config.yaml
dataset: "phrases spoken by 400 fixed synthetic voices"
train_examples: 39062
n_mels: 80
spec_augment: false
arch: "wavenet"
depths: [16]
stem: "single"
widths: [128]
init: "kaiming_normal"
nesterov: true
warmup_steps: 130
adamw_weight_decay_other_params: 0.05
Rows from block 9 of a small CTC audio transcriber, named by matrix and row number. Rows with one number belong to one channel. Each number is 200 + 30 x the weight over its row's rms, rounded and kept within 0 to 999. All counts start at 0. After the name is the row's rms in percent of the matrix's.
After each channel's rows are labels from the 100 clips, of 14976, where the channel reaches its largest size: "strongest on" is what is common among them. Only what is clearly more common there than usual is listed. The data: phrases spoken by 400 fixed synthetic voices.
# filt: filter width-5 conv, dilation 16 (model.blocks.9.filt.weight, 128x128x5, each kernel summed), inputs 64-127
# gate: gate width-5 conv, dilation 16 (model.blocks.9.gate.weight, 128x128x5, each kernel summed), inputs 64-127
# out: residual pointwise conv (model.blocks.9.out.weight, 128x128x1, transposed), outputs 64-127

filt.109,109,181,174,132,201,149,181,195,206,201,230,191,172,151,173,223,242,187,219,200,212,210,164,235,219,181,232,142,172,196,216,272,238,147,154,206,203,210,227,167,225,196,213,104,152,173,209,181,193,191,201,250,184,263,183,189,153,216,223,178,220,234,208,207,241
gate.109,094,192,213,218,128,170,218,184,204,170,218,136,181,202,189,193,212,227,228,185,187,194,250,195,236,221,222,206,205,201,281,168,180,196,161,187,178,190,193,246,233,210,156,145,171,252,192,195,178,211,203,190,160,212,194,211,177,195,199,214,179,184,157,260,254
out.109,109,168,187,195,250,195,176,153,215,189,206,220,236,207,189,176,200,218,202,183,213,209,215,210,194,174,149,216,243,262,236,192,198,230,157,196,197,216,204,213,195,217,182,186,191,212,169,236,269,228,218,216,180,188,177,177,203,181,179,204,298,253,214,142,203
strongest on: /k/; slow speaker

filt.65,099,169,209,191,206,184,181,230,186,199,149,175,201,223,219,212,208,226,233,211,195,175,168,165,198,145,171,187,191,214,203,199,203,192,242,198,258,213,153,248,199,213,161,200,205,174,229,224,250,231,163,219,239,219,230,185,175,213,158,246,208,239,217,169,216
gate.65,106,139,198,217,217,211,233,203,186,174,206,143,231,204,197,177,192,202,248,247,196,241,240,182,203,211,173,238,179,232,193,219,255,188,170,244,193,206,185,276,229,171,190,189,233,156,135,242,199,179,258,182,163,207,194,263,236,167,177,207,205,184,164,191,210
out.65,089,194,235,230,267,188,200,200,196,263,177,184,241,175,210,148,217,166,153,185,185,196,166,187,177,182,201,231,185,192,195,242,153,139,232,239,150,204,246,207,185,221,216,172,138,203,193,206,188,239,164,196,173,267,171,197,167,192,206,168,212,184,173,152,251
strongest on: slow speaker

filt.105,102,153,150,196,191,213,159,182,204,260,187,208,193,157,191,181,194,188,193,160,186,252,234,216,141,244,174,193,179,208,207,211,175,221,228,163,243,196,231,229,236,254,230,242,198,208,202,199,174,177,167,142,238,232,198,203,178,195,185,250,205,173,195,162,158
gate.105,102,139,221,204,193,212,131,176,233,167,152,194,193,189,202,246,218,179,169,160,163,221,169,188,274,221,200,182,288,206,179,193,163,245,202,205,201,172,226,226,254,234,190,210,169,225,227,239,253,192,157,241,198,214,259,199,228,201,193,230,203,211,184,186,203
out.105,097,167,150,193,195,189,175,191,216,231,175,225,241,202,203,220,206,194,207,182,191,219,197,197,205,215,143,205,173,155,193,228,179,240,188,219,203,113,226,176,183,181,230,132,176,148,185,193,170,197,225,270,220,207,179,171,193,191,208,157,164,211,226,161,192
strongest on: /ɝ/; /v/

filt.42,102,168,187,231,239,221,229,247,217,217,272,137,203,224,180,196,235,188,195,194,187,170,234,187,177,206,157,226,152,208,200,200,221,236,204,225,208,216,182,256,208,232,214,182,171,221,164,189,238,212,173,184,236,226,225,207,211,202,206,213,196,261,174,206,165
gate.42,110,169,182,216,178,185,201,175,231,167,233,166,226,140,176,199,248,181,191,187,193,184,200,215,255,244,218,213,257,155,203,202,205,210,168,146,175,197,200,188,224,207,163,164,99,176,212,224,213,206,228,215,196,232,167,220,142,150,167,241,248,225,175,240,222
out.42,107,209,167,210,205,168,195,221,198,236,173,207,201,207,254,177,212,184,262,203,229,193,126,160,231,213,219,146,242,163,186,244,247,201,226,228,187,201,199,161,268,256,226,235,219,147,214,184,234,232,214,186,182,222,184,177,167,233,197,201,177,195,221,248,254
strongest on: slow speaker

filt.122,099,199,161,172,181,210,162,189,205,234,198,169,213,194,204,208,226,176,225,211,226,212,221,163,241,242,234,230,190,228,210,141,139,204,167,265,167,184,169,145,223,188,236,205,199,272,193,160,138,195,204,213,179,235,187,160,217,195,227,233,258,206,216,219,225
gate.122,098,178,173,223,185,160,208,185,246,232,232,207,239,181,188,176,200,251,168,170,234,160,242,141,184,181,228,148,165,204,204,243,209,149,155,205,220,196,218,228,229,235,193,247,167,208,221,180,226,187,202,193,202,213,188,189,215,183,194,219,219,200,196,203,241
out.122,101,184,191,174,205,168,226,210,126,194,208,194,149,248,182,211,204,190,157,133,183,265,245,229,228,149,182,182,137,203,224,162,163,197,201,175,164,200,240,183,189,215,229,154,154,179,252,192,205,163,210,208,245,180,192,196,135,171,275,213,182,178,156,227,146
strongest on: /i/

filt.114,114,234,201,170,235,148,184,213,172,220,220,208,220,197,195,192,195,217,213,178,182,219,195,194,184,176,240,222,201,173,227,237,216,140,180,242,162,256,204,138,213,151,231,240,164,198,186,183,246,140,219,201,170,265,111,193,171,267,223,202,261,198,211,169,219
gate.114,111,216,208,223,186,192,215,195,245,194,228,196,181,237,199,219,203,167,173,178,199,211,202,243,209,248,158,225,148,182,245,158,211,155,179,150,213,167,228,224,203,235,201,214,133,179,189,247,179,205,222,192,183,204,217,215,268,215,217,250,218,198,208,220,230
out.114,100,206,209,199,223,185,238,266,167,191,161,192,207,208,192,197,222,300,197,200,202,210,222,175,196,161,258,158,227,170,192,208,209,196,196,155,194,261,178,197,157,168,193,220,173,207,220,225,164,182,205,203,206,235,223,215,169,259,162,195,161,203,165,220,159
strongest on: /s/; /w/; /aɪ/; text has "twice"

filt.108,083,192,190,226,204,249,189,206,207,226,210,182,219,214,165,177,221,201,185,160,181,221,216,222,215,215,197,214,288,214,164,254,154,200,213,210,180,197,189,198,213,199,181,175,170,192,199,218,221,204,233,173,223,202,164,197,229,233,184,250,166,256,210,197,217
gate.108,093,146,219,223,148,145,176,206,247,195,235,207,190,149,161,204,191,164,191,223,208,199,219,163,188,201,196,187,129,212,230,151,179,207,177,198,190,257,221,243,205,226,200,167,147,218,188,211,206,231,164,145,224,204,248,184,214,183,182,221,215,193,202,215,210
out.108,097,224,174,184,178,265,271,260,182,212,221,192,267,233,233,158,170,231,160,234,203,218,197,141,213,218,165,198,233,179,253,231,200,228,237,180,192,188,174,165,227,197,196,203,123,158,217,269,230,236,236,186,224,169,197,193,192,182,220,214,138,194,217,256,241
strongest on: /k/; /s/; /ŋ/; /θ/

filt.125,113,209,186,252,206,240,223,205,217,231,232,159,193,278,189,171,210,224,201,191,208,246,252,183,190,242,220,244,199,191,155,127,181,179,196,203,245,218,185,246,227,232,205,171,241,209,197,204,217,199,208,251,207,161,220,215,205,251,212,231,184,193,165,244,163
gate.125,103,182,185,216,216,234,201,177,223,136,292,137,189,233,177,194,224,229,169,182,194,141,224,202,224,154,220,211,137,194,193,202,244,155,195,194,216,174,192,255,257,236,189,160,173,171,184,210,263,215,229,210,188,204,228,218,201,178,179,224,200,191,139,203,266
out.125,097,192,245,220,230,270,178,199,202,237,216,161,177,232,184,215,177,159,142,236,215,224,176,189,219,187,205,217,160,196,223,170,196,168,184,246,117,165,196,240,221,207,178,229,169,196,151,228,231,224,171,216,187,173,262,203,184,157,243,194,167,186,223,182,220
strongest on: slow speaker

filt.89,099,220,248,181,269,227,193,168,158,176,232,170,226,185,192,213,201,175,216,214,240,167,225,126,213,170,216,251,204,206,142,153,255,163,132,161,227,171,218,208,144,178,278,217,213,213,220,173,176,219,180,218,190,162,252,196,189,217,210,167,226,162,175,188,228
gate.89,091,166,253,222,194,189,223,168,194,208,202,160,200,162,176,253,198,168,167,156,179,239,190,242,246,243,176,242,157,199,249,128,189,172,201,239,240,191,195,190,199,216,183,167,135,217,163,219,170,238,145,162,195,215,230,186,181,212,204,184,206,191,194,212,228
out.89,093,205,210,176,208,207,181,167,189,181,218,173,207,217,236,263,215,218,195,159,204,216,165,198,180,210,191,293,244,175,148,214,279,188,175,212,158,216,234,235,191,162,218,195,175,234,190,267,196,189,203,231,196,200,229,190,187,186,169,161,167,177,174,197,200
strongest on: /s/

filt.51,108,210,229,211,209,231,163,179,229,194,167,229,167,208,199,158,162,192,162,173,193,258,182,233,168,207,191,210,169,203,258,134,227,233,206,258,216,209,200,229,158,215,141,189,238,189,170,159,225,165,259,177,218,144,136,237,142,178,187,219,204,212,176,190,198
gate.51,092,196,182,183,160,211,229,187,204,211,237,177,247,241,232,223,165,176,199,205,192,188,275,184,220,195,119,242,208,245,140,203,244,226,179,210,169,216,208,208,230,190,228,167,184,234,240,211,201,213,201,185,150,158,241,182,197,169,215,173,229,226,184,219,184
out.51,103,174,197,182,179,175,203,165,217,175,222,210,252,213,228,213,190,216,184,226,156,209,174,202,217,213,245,186,240,208,149,247,214,181,206,201,213,253,294,183,228,278,209,198,165,183,246,166,175,222,219,226,221,174,187,219,246,193,180,196,174,235,198,182,170
strongest on: slow speaker

filt.49,104,191,181,177,175,167,193,247,203,170,176,218,177,178,164,258,216,200,235,188,234,241,210,183,182,188,151,263,164,218,209,271,178,154,197,193,169,155,160,245,221,170,192,200,161,162,234,207,200,188,207,207,215,211,164,217,150,257,205,236,186,239,181,195,188
gate.49,109,191,205,226,195,182,191,202,219,209,148,227,225,245,182,210,207,166,191,173,205,242,223,226,149,197,166,176,251,220,221,165,193,204,253,261,191,218,200,241,244,195,189,183,260,252,193,247,216,230,210,207,199,168,224,264,167,184,184,221,161,185,196,173,222
out.49,102,165,181,178,243,180,151,203,186,236,175,164,229,163,176,208,214,225,178,171,233,181,225,234,181,189,140,186,210,221,177,242,197,203,238,227,206,251,211,186,177,168,285,238,262,213,101,210,203,214,219,122,223,217,166,199,203,200,231,180,194,214,234,134,175
strongest on: /ɝ/; fast speaker; /ð/

filt.85,081,206,194,230,191,214,144,169,176,246,200,139,202,170,213,156,219,154,169,188,160,246,204,175,215,255,252,197,170,173,188,182,254,207,189,188,175,187,222,209,196,225,168,171,164,233,173,216,227,221,158,169,194,207,251,203,130,211,204,209,187,163,169,175,205
gate.85,102,196,221,177,158,147,262,196,196,206,212,219,176,182,161,207,200,189,240,203,213,194,223,186,196,142,145,262,202,206,169,171,168,217,214,189,229,198,152,186,224,206,170,172,162,202,208,215,219,221,236,192,200,224,227,186,244,131,212,223,181,231,222,212,266
out.85,099,221,196,184,250,201,176,119,178,230,211,175,224,162,189,216,223,173,225,182,248,207,191,169,171,196,231,204,155,143,186,154,189,203,211,153,179,206,164,226,190,222,202,216,226,223,148,188,166,188,217,184,184,162,184,156,226,153,224,197,177,212,209,163,221
strongest on: /s/; /k/; slow speaker

filt.94,102,251,191,190,224,194,193,210,185,167,168,202,211,212,173,201,207,198,178,235,262,155,219,176,149,194,256,203,187,164,238,166,280,187,166,192,203,191,238,191,145,188,177,167,191,184,224,223,219,162,139,214,168,195,172,234,169,215,200,243,189,166,218,187,188
gate.94,094,202,224,199,170,223,175,217,184,130,197,233,214,198,219,168,196,134,232,231,225,189,199,155,204,203,205,238,142,198,201,219,218,156,154,211,173,207,216,214,227,212,219,191,184,219,226,201,193,192,168,202,208,202,252,111,193,205,220,251,225,200,158,215,278
out.94,104,204,225,204,231,231,144,159,273,176,199,193,190,185,280,229,241,173,175,175,196,178,187,216,230,177,186,131,180,220,245,227,179,225,234,269,216,230,276,220,181,241,235,225,199,166,200,153,194,182,235,196,220,187,186,206,274,224,209,167,186,218,217,243,161
strongest on: /ʃ/

filt.21,093,173,225,199,172,277,218,217,174,190,245,193,192,189,192,221,188,151,234,208,182,218,171,177,169,208,131,225,195,221,244,164,183,205,217,172,194,187,237,219,172,187,237,183,185,192,189,254,182,233,184,212,207,218,256,202,218,194,221,168,164,217,228,209,164
gate.21,097,159,235,189,192,230,226,203,245,157,165,189,170,198,188,226,215,207,272,216,169,173,223,238,192,177,169,247,246,228,251,144,230,195,175,234,200,240,184,197,167,212,149,99,152,166,190,164,206,197,224,181,162,210,160,188,204,183,222,211,221,176,175,211,218
out.21,096,171,222,233,179,196,227,238,158,254,162,197,241,228,224,179,179,183,211,155,157,218,168,193,201,186,244,233,171,208,161,211,251,212,177,169,220,150,219,206,181,191,215,201,225,260,166,199,136,165,179,169,193,176,201,248,209,173,223,210,216,212,199,232,181
strongest on: /s/

filt.0,089,194,206,179,217,206,236,223,204,168,249,218,186,195,198,209,249,202,190,196,224,182,206,197,156,196,254,170,228,167,204,223,202,163,179,185,208,236,152,250,241,221,197,166,183,257,214,210,173,192,216,234,259,183,235,226,138,206,178,223,213,187,284,233,267
gate.0,093,205,233,217,167,161,220,206,182,153,194,242,200,212,182,226,165,154,226,209,188,237,245,193,218,173,150,209,209,196,207,152,192,220,186,228,215,211,162,212,228,170,219,228,174,237,141,178,213,235,208,180,200,273,241,180,229,160,235,185,253,177,126,248,198
out.0,085,182,160,172,210,204,216,215,206,193,107,211,163,171,220,195,154,189,174,141,175,166,203,199,143,149,136,206,218,212,201,189,160,224,174,243,180,190,202,217,270,220,239,183,204,231,157,174,192,179,223,229,163,214,219,216,217,199,205,182,186,204,192,262,248
strongest on: /s/; /w/; /ɑ/; text has "wants"

filt.22,108,195,250,222,207,179,184,199,198,222,147,257,205,227,185,245,216,220,246,211,201,185,228,236,183,176,162,212,169,193,221,239,233,151,222,146,214,190,162,146,187,207,187,187,148,214,211,133,156,185,242,187,195,201,207,167,200,207,186,221,181,185,224,140,215
gate.22,109,182,173,237,167,199,226,211,155,198,232,209,179,243,201,213,216,241,166,221,183,186,214,170,195,189,193,197,174,231,198,158,241,143,210,157,204,201,160,149,292,180,163,144,160,167,181,172,214,187,216,222,204,233,168,203,167,168,199,272,253,219,247,242,230
out.22,119,164,264,203,205,193,185,176,219,140,204,193,190,146,181,207,196,165,142,173,239,223,283,184,180,177,171,222,168,200,151,177,181,182,167,224,244,214,160,214,174,180,205,238,229,190,216,191,193,204,153,206,195,236,188,226,186,217,196,251,246,188,156,165,206
strongest on: /æ/

filt.78,110,252,219,206,224,212,195,185,194,185,212,204,235,197,200,243,185,130,204,229,145,188,174,192,196,170,231,230,196,191,165,184,221,213,120,205,209,191,217,208,173,201,170,167,219,200,169,198,186,147,165,167,173,202,211,225,188,237,205,254,220,165,228,116,180
gate.78,100,173,181,156,196,211,222,201,264,186,210,156,166,184,172,216,222,197,229,198,191,184,180,207,221,212,153,226,190,165,249,194,230,193,174,242,230,183,187,229,213,221,128,154,136,278,250,251,232,191,211,187,214,192,220,200,190,168,199,224,165,232,176,179,237
out.78,109,225,215,196,209,208,199,209,194,180,279,204,195,238,188,210,213,177,179,253,260,176,183,194,201,212,164,126,204,173,194,214,139,164,231,185,219,180,201,189,191,150,183,183,262,195,124,232,209,213,203,213,203,264,203,117,227,201,230,212,202,213,229,229,178
strongest on: /k/; /ɑ/; slow speaker

filt.69,097,179,222,200,195,206,175,204,201,195,186,228,249,175,186,205,209,118,188,257,186,246,226,230,210,224,212,175,157,237,224,197,167,190,161,208,200,200,154,198,211,183,215,221,181,205,165,228,182,206,147,157,171,200,173,228,255,196,181,196,214,192,142,182,265
gate.69,106,170,218,223,212,178,177,207,158,174,181,138,181,204,177,199,192,203,163,159,224,185,166,214,163,178,185,175,137,205,236,145,245,206,219,178,229,227,212,218,216,218,248,181,181,176,135,217,224,184,161,172,174,287,192,208,199,221,185,206,233,256,182,188,249
out.69,104,225,186,240,189,234,206,222,214,218,209,168,244,205,170,260,192,179,209,159,206,223,226,228,258,195,196,205,249,152,178,229,249,197,253,191,226,176,168,170,173,268,239,267,202,154,215,181,222,170,209,248,219,218,211,168,166,181,200,201,207,199,203,153,257
strongest on: /i/

filt.70,106,211,230,181,192,201,233,176,223,292,178,226,180,226,226,257,202,229,238,259,193,179,221,169,198,167,204,168,191,191,218,191,207,195,164,193,165,193,188,169,223,245,201,204,152,236,224,168,177,147,158,219,246,183,176,168,207,145,195,210,188,247,210,150,193
gate.70,087,182,236,160,172,217,224,222,260,184,217,203,198,209,192,205,224,207,192,239,174,157,251,213,173,213,201,214,199,237,263,186,212,169,189,154,213,191,177,176,210,195,202,197,155,238,199,187,251,203,182,198,206,193,172,213,270,142,228,197,204,249,184,299,253
out.70,100,124,209,225,186,237,224,238,170,189,214,208,210,227,188,211,230,189,213,195,158,191,221,186,212,206,203,208,188,188,180,225,233,184,200,287,170,149,187,213,214,250,146,187,189,186,161,225,235,203,197,236,214,213,189,198,174,170,250,191,199,191,171,183,190
strongest on: /ʃ/; /tʃ/; slow speaker; /ʊ/

filt.81,097,204,181,258,225,211,221,214,207,186,219,215,172,256,230,242,182,170,167,170,179,195,174,194,247,236,188,167,168,172,164,190,179,225,221,214,235,144,191,197,136,229,234,255,232,200,178,233,219,184,163,114,216,228,215,243,218,234,226,194,212,226,236,192,176
gate.81,108,159,230,183,141,183,197,222,235,146,204,186,215,209,188,172,182,218,190,223,225,156,180,182,169,145,193,167,151,205,262,239,207,182,169,186,229,183,201,219,246,248,220,154,140,234,230,200,210,197,215,224,201,174,220,164,207,190,185,196,195,208,187,201,234
out.81,094,227,192,212,157,234,249,200,217,222,210,155,186,215,205,233,254,246,213,251,187,237,220,173,204,179,177,246,187,202,216,157,213,191,179,261,182,238,171,187,239,158,187,239,148,187,186,159,184,273,204,184,166,212,207,210,207,185,190,200,172,235,230,248,183
strongest on: slow speaker

filt.58,096,154,171,208,152,176,232,186,202,187,172,150,187,130,168,171,205,179,224,214,184,190,182,214,241,213,184,200,211,184,240,241,238,189,160,161,208,220,242,191,175,191,216,264,154,174,188,211,160,200,193,174,154,208,160,169,178,183,207,147,197,192,201,240,183
gate.58,107,186,178,205,152,133,197,196,228,136,238,181,169,169,199,201,223,174,238,186,159,180,207,264,271,217,177,257,223,226,165,164,259,236,139,253,192,227,161,196,205,194,181,187,151,190,147,185,223,176,245,161,165,227,226,231,168,180,206,234,232,250,172,217,198
out.58,096,169,180,203,236,203,208,243,196,214,196,207,147,170,215,237,155,182,207,187,137,173,202,235,183,209,148,147,145,142,210,197,231,215,186,201,211,175,167,152,169,202,169,206,189,201,224,217,154,227,195,157,201,193,201,226,266,198,139,155,197,228,234,222,205
strongest on: /s/; slow speaker

filt.75,105,220,197,238,233,209,232,175,192,153,189,191,156,175,208,265,178,193,241,192,195,196,205,180,160,186,202,213,188,200,131,252,204,200,134,168,162,223,213,178,189,173,244,188,250,168,200,100,177,177,260,177,194,192,219,194,216,166,239,153,182,206,185,270,191
gate.75,104,197,214,185,188,201,177,223,250,159,201,151,218,222,170,188,177,184,176,183,140,174,207,184,168,193,229,192,175,193,205,211,135,205,208,228,250,182,258,247,269,239,207,175,174,186,215,240,212,223,203,189,196,183,244,235,202,211,172,199,209,219,202,208,219
out.75,109,210,200,237,107,235,248,184,200,201,232,173,207,199,186,233,150,193,207,205,209,181,178,220,142,238,155,199,226,252,222,193,185,181,174,162,189,201,155,213,230,162,247,229,193,187,197,203,156,293,217,226,173,209,137,237,188,238,195,221,116,184,152,211,189
strongest on: slow speaker

filt.19,097,134,207,214,142,168,190,172,193,201,198,190,216,155,186,149,192,166,133,200,225,211,214,141,184,227,219,186,176,178,150,191,171,200,179,193,164,200,152,229,279,202,168,188,216,294,169,195,206,198,227,196,189,260,218,196,215,179,171,245,181,192,181,214,264
gate.19,138,239,198,185,203,201,185,227,197,236,183,261,202,247,200,160,178,159,203,191,204,247,172,226,180,217,176,219,230,184,179,138,152,195,262,265,232,228,202,205,159,212,150,226,226,233,185,238,212,226,164,185,188,234,175,197,222,248,203,248,189,186,208,146,167
out.19,113,133,194,189,140,250,239,192,168,170,260,171,204,140,201,225,198,189,218,215,186,206,227,212,182,163,182,235,231,231,220,171,191,214,121,189,185,211,192,256,196,204,167,125,173,163,218,207,186,207,226,178,170,172,205,216,146,200,169,202,238,192,214,205,176
strongest on: fast speaker

filt.20,094,153,208,229,199,192,161,179,179,230,260,163,186,184,216,214,196,190,190,200,159,190,211,260,214,230,221,171,137,187,271,150,247,184,205,188,233,188,206,171,229,216,195,172,271,182,204,177,191,214,159,171,228,196,186,171,159,217,214,159,231,204,227,231,203
gate.20,097,177,197,188,188,211,217,201,208,170,186,260,214,247,217,171,226,210,235,172,182,189,204,224,125,193,190,226,222,206,164,180,163,172,245,210,218,192,196,226,243,176,150,179,127,262,208,243,198,220,194,252,208,205,239,215,234,195,195,198,169,219,134,191,188
out.20,097,163,200,215,126,199,188,187,218,214,238,133,231,147,219,181,163,207,206,154,219,190,207,212,182,158,231,187,203,233,240,184,216,149,158,208,205,210,206,212,179,145,172,139,206,242,218,194,188,224,220,208,191,205,184,233,126,182,177,227,177,209,186,204,226
strongest on: fast speaker

filt.50,090,293,197,242,228,165,180,188,219,229,227,223,215,258,198,196,207,176,161,181,185,222,254,202,208,201,220,225,186,237,191,254,242,178,172,212,203,193,232,200,135,170,171,217,240,168,197,185,170,207,199,190,165,204,224,153,124,212,218,210,199,168,184,213,175
gate.50,097,230,200,216,194,181,228,198,208,209,220,184,173,163,239,228,158,188,212,215,158,190,206,211,236,196,162,185,142,194,244,111,162,172,181,260,206,193,202,206,242,194,181,216,201,286,205,207,192,227,176,167,238,210,208,233,221,219,230,229,233,216,178,129,222
out.50,081,209,202,180,169,262,255,217,221,194,167,200,206,233,232,183,199,198,179,175,239,189,190,188,205,197,173,210,220,212,164,203,182,200,152,175,165,197,254,146,230,207,203,154,213,163,171,230,214,171,252,212,166,171,222,188,161,223,180,184,203,217,188,194,186
strongest on: /æ/

filt.60,093,186,223,205,212,219,240,202,221,165,245,235,206,153,190,195,176,170,186,196,185,197,268,221,171,166,242,185,216,144,189,250,208,218,163,191,267,191,187,219,175,205,210,144,164,221,203,226,226,207,152,159,178,182,173,196,193,190,201,153,136,207,180,181,185
gate.60,100,166,210,191,182,233,163,205,202,231,166,189,236,181,185,150,190,181,206,190,205,180,238,217,151,217,192,197,241,223,248,170,223,179,230,212,174,259,225,216,221,240,160,175,188,213,216,186,213,189,199,216,209,222,193,196,179,190,160,178,243,193,130,178,273
out.60,102,176,216,211,254,151,180,184,218,166,254,202,189,210,134,173,165,170,212,228,175,232,215,191,217,188,163,180,220,209,206,233,243,156,180,196,247,163,200,171,127,208,234,226,211,194,244,175,236,186,211,223,159,198,224,166,185,210,227,194,194,133,228,202,177
strongest on: fast speaker

filt.26,091,218,198,212,199,197,194,194,205,214,217,149,212,224,167,200,199,202,232,188,205,196,180,184,184,154,218,222,251,210,173,191,168,202,215,261,127,239,241,162,175,132,149,225,205,211,230,180,151,208,211,210,190,219,224,207,189,250,176,217,203,175,238,224,185
gate.26,096,227,233,200,175,165,169,210,189,195,143,253,213,176,197,160,195,201,205,190,202,194,262,190,223,243,222,249,214,201,232,143,160,173,168,217,184,221,170,197,280,232,146,217,148,212,222,222,183,208,156,160,237,184,193,177,166,160,158,163,246,220,179,200,238
out.26,108,153,236,212,230,203,190,261,256,158,231,210,168,159,201,204,205,225,214,214,189,197,278,200,217,247,179,186,155,223,242,209,187,211,165,208,178,174,188,197,185,182,181,200,223,195,167,184,136,244,175,209,243,154,212,184,212,184,143,165,222,209,190,216,156
strongest on: /ɝ/

filt.84,098,187,216,196,149,174,181,205,199,194,199,221,219,158,217,238,217,172,217,201,198,183,225,165,160,158,196,266,126,200,186,225,197,211,224,178,214,194,265,163,178,160,169,215,228,155,224,216,210,165,199,174,187,191,199,122,121,224,192,206,228,183,139,171,191
gate.84,102,165,207,170,195,228,199,208,221,204,168,149,221,207,224,211,146,150,145,155,192,192,206,171,205,186,186,180,219,209,252,120,218,214,243,192,235,203,223,237,244,242,240,133,295,186,214,221,180,236,165,147,225,150,246,179,218,209,172,205,196,202,169,189,185
out.84,096,278,186,208,184,184,194,180,206,191,172,243,192,208,194,177,207,211,184,218,222,168,201,183,295,187,239,205,238,218,209,232,209,180,268,151,193,234,198,215,206,214,142,196,200,204,160,208,176,156,213,197,206,214,179,167,206,196,198,173,240,177,235,169,152
strongest on: /ɝ/

filt.120,110,239,218,163,182,175,201,199,241,167,149,201,138,195,215,258,198,201,202,205,251,210,260,189,141,185,182,220,199,182,244,157,238,180,262,230,186,200,221,265,219,160,166,177,181,245,213,160,211,181,211,171,191,192,217,191,183,197,174,244,176,238,160,221,269
gate.120,099,219,202,195,230,220,201,192,180,159,222,204,176,203,207,242,210,185,230,237,190,192,235,248,247,184,182,218,262,138,190,201,142,127,157,167,203,174,191,213,205,220,204,211,154,254,173,227,242,198,198,198,226,168,227,239,231,139,204,226,225,217,194,175,217
out.120,089,193,223,167,210,247,182,228,204,140,215,202,210,223,161,213,212,240,242,215,235,239,243,196,212,166,187,246,165,176,170,173,186,200,195,169,165,235,231,188,185,178,201,209,220,169,205,223,189,204,166,246,195,209,174,163,224,162,167,192,190,214,207,180,145
strongest on: slow speaker; /dʒ/; text has "strange"

filt.107,093,218,157,213,184,228,241,209,178,221,232,194,220,197,209,126,197,155,184,175,226,219,260,178,261,197,237,187,190,208,250,208,191,225,238,193,155,197,230,250,194,202,217,206,208,225,167,231,220,177,225,213,222,220,198,295,169,176,218,164,196,198,206,165,182
gate.107,102,135,244,228,189,212,228,224,253,209,244,164,198,229,151,221,183,198,220,169,192,226,245,219,227,222,158,233,213,208,202,124,192,186,175,212,224,203,193,246,180,222,201,206,197,238,173,191,260,267,209,166,190,247,180,214,163,121,227,137,188,211,179,238,200
out.107,094,159,209,170,202,156,200,214,171,195,170,167,154,171,176,215,222,194,166,203,178,169,210,216,188,251,189,204,192,186,165,146,215,190,207,184,185,161,161,203,187,194,177,238,202,165,186,149,178,246,191,189,241,192,193,170,228,155,210,183,224,175,230,208,180
strongest on: /s/; slow speaker

filt.53,102,149,230,232,226,241,211,208,190,178,180,159,225,171,241,236,255,184,228,184,187,209,210,242,170,188,172,228,227,187,221,135,263,205,196,199,203,226,188,219,180,200,166,105,205,220,206,198,216,181,223,226,242,212,173,193,158,167,161,182,212,255,199,231,168
gate.53,095,174,227,214,144,164,144,198,196,236,249,121,218,214,197,146,170,171,220,230,207,207,183,158,208,209,203,260,256,242,206,141,261,260,187,196,214,210,213,204,164,192,240,216,223,223,205,185,241,201,217,184,149,314,207,243,221,190,214,198,208,231,189,242,264
out.53,097,160,167,178,210,186,229,224,190,193,205,219,211,235,273,198,199,174,155,195,283,227,184,227,193,250,200,178,260,167,207,220,185,158,187,213,200,206,219,264,247,220,192,229,124,230,209,243,208,227,196,197,174,204,189,252,208,166,178,219,206,215,203,217,208
strongest on: /k/

filt.77,096,152,222,188,179,153,141,180,254,218,184,192,209,226,203,190,206,202,208,209,212,173,210,205,214,234,229,189,118,205,214,176,166,221,189,223,227,186,189,194,202,157,160,208,133,261,244,237,223,168,214,185,187,249,179,187,208,255,203,209,183,225,209,148,245
gate.77,096,187,223,188,186,220,223,199,179,180,217,228,191,233,208,169,180,218,212,193,212,213,226,166,237,237,178,214,203,173,208,209,170,196,186,236,221,155,215,220,166,241,147,160,245,249,242,195,199,223,165,191,246,232,259,178,201,184,181,204,239,184,234,206,232
out.77,085,162,225,197,202,153,86,161,217,186,193,196,199,216,224,162,184,245,226,212,228,168,188,191,182,170,219,202,226,155,217,211,170,183,224,186,247,231,192,232,239,177,189,177,203,211,267,206,170,131,108,179,203,209,234,196,173,231,194,217,166,219,250,220,167
strongest on: /k/; /ɑ/; slow speaker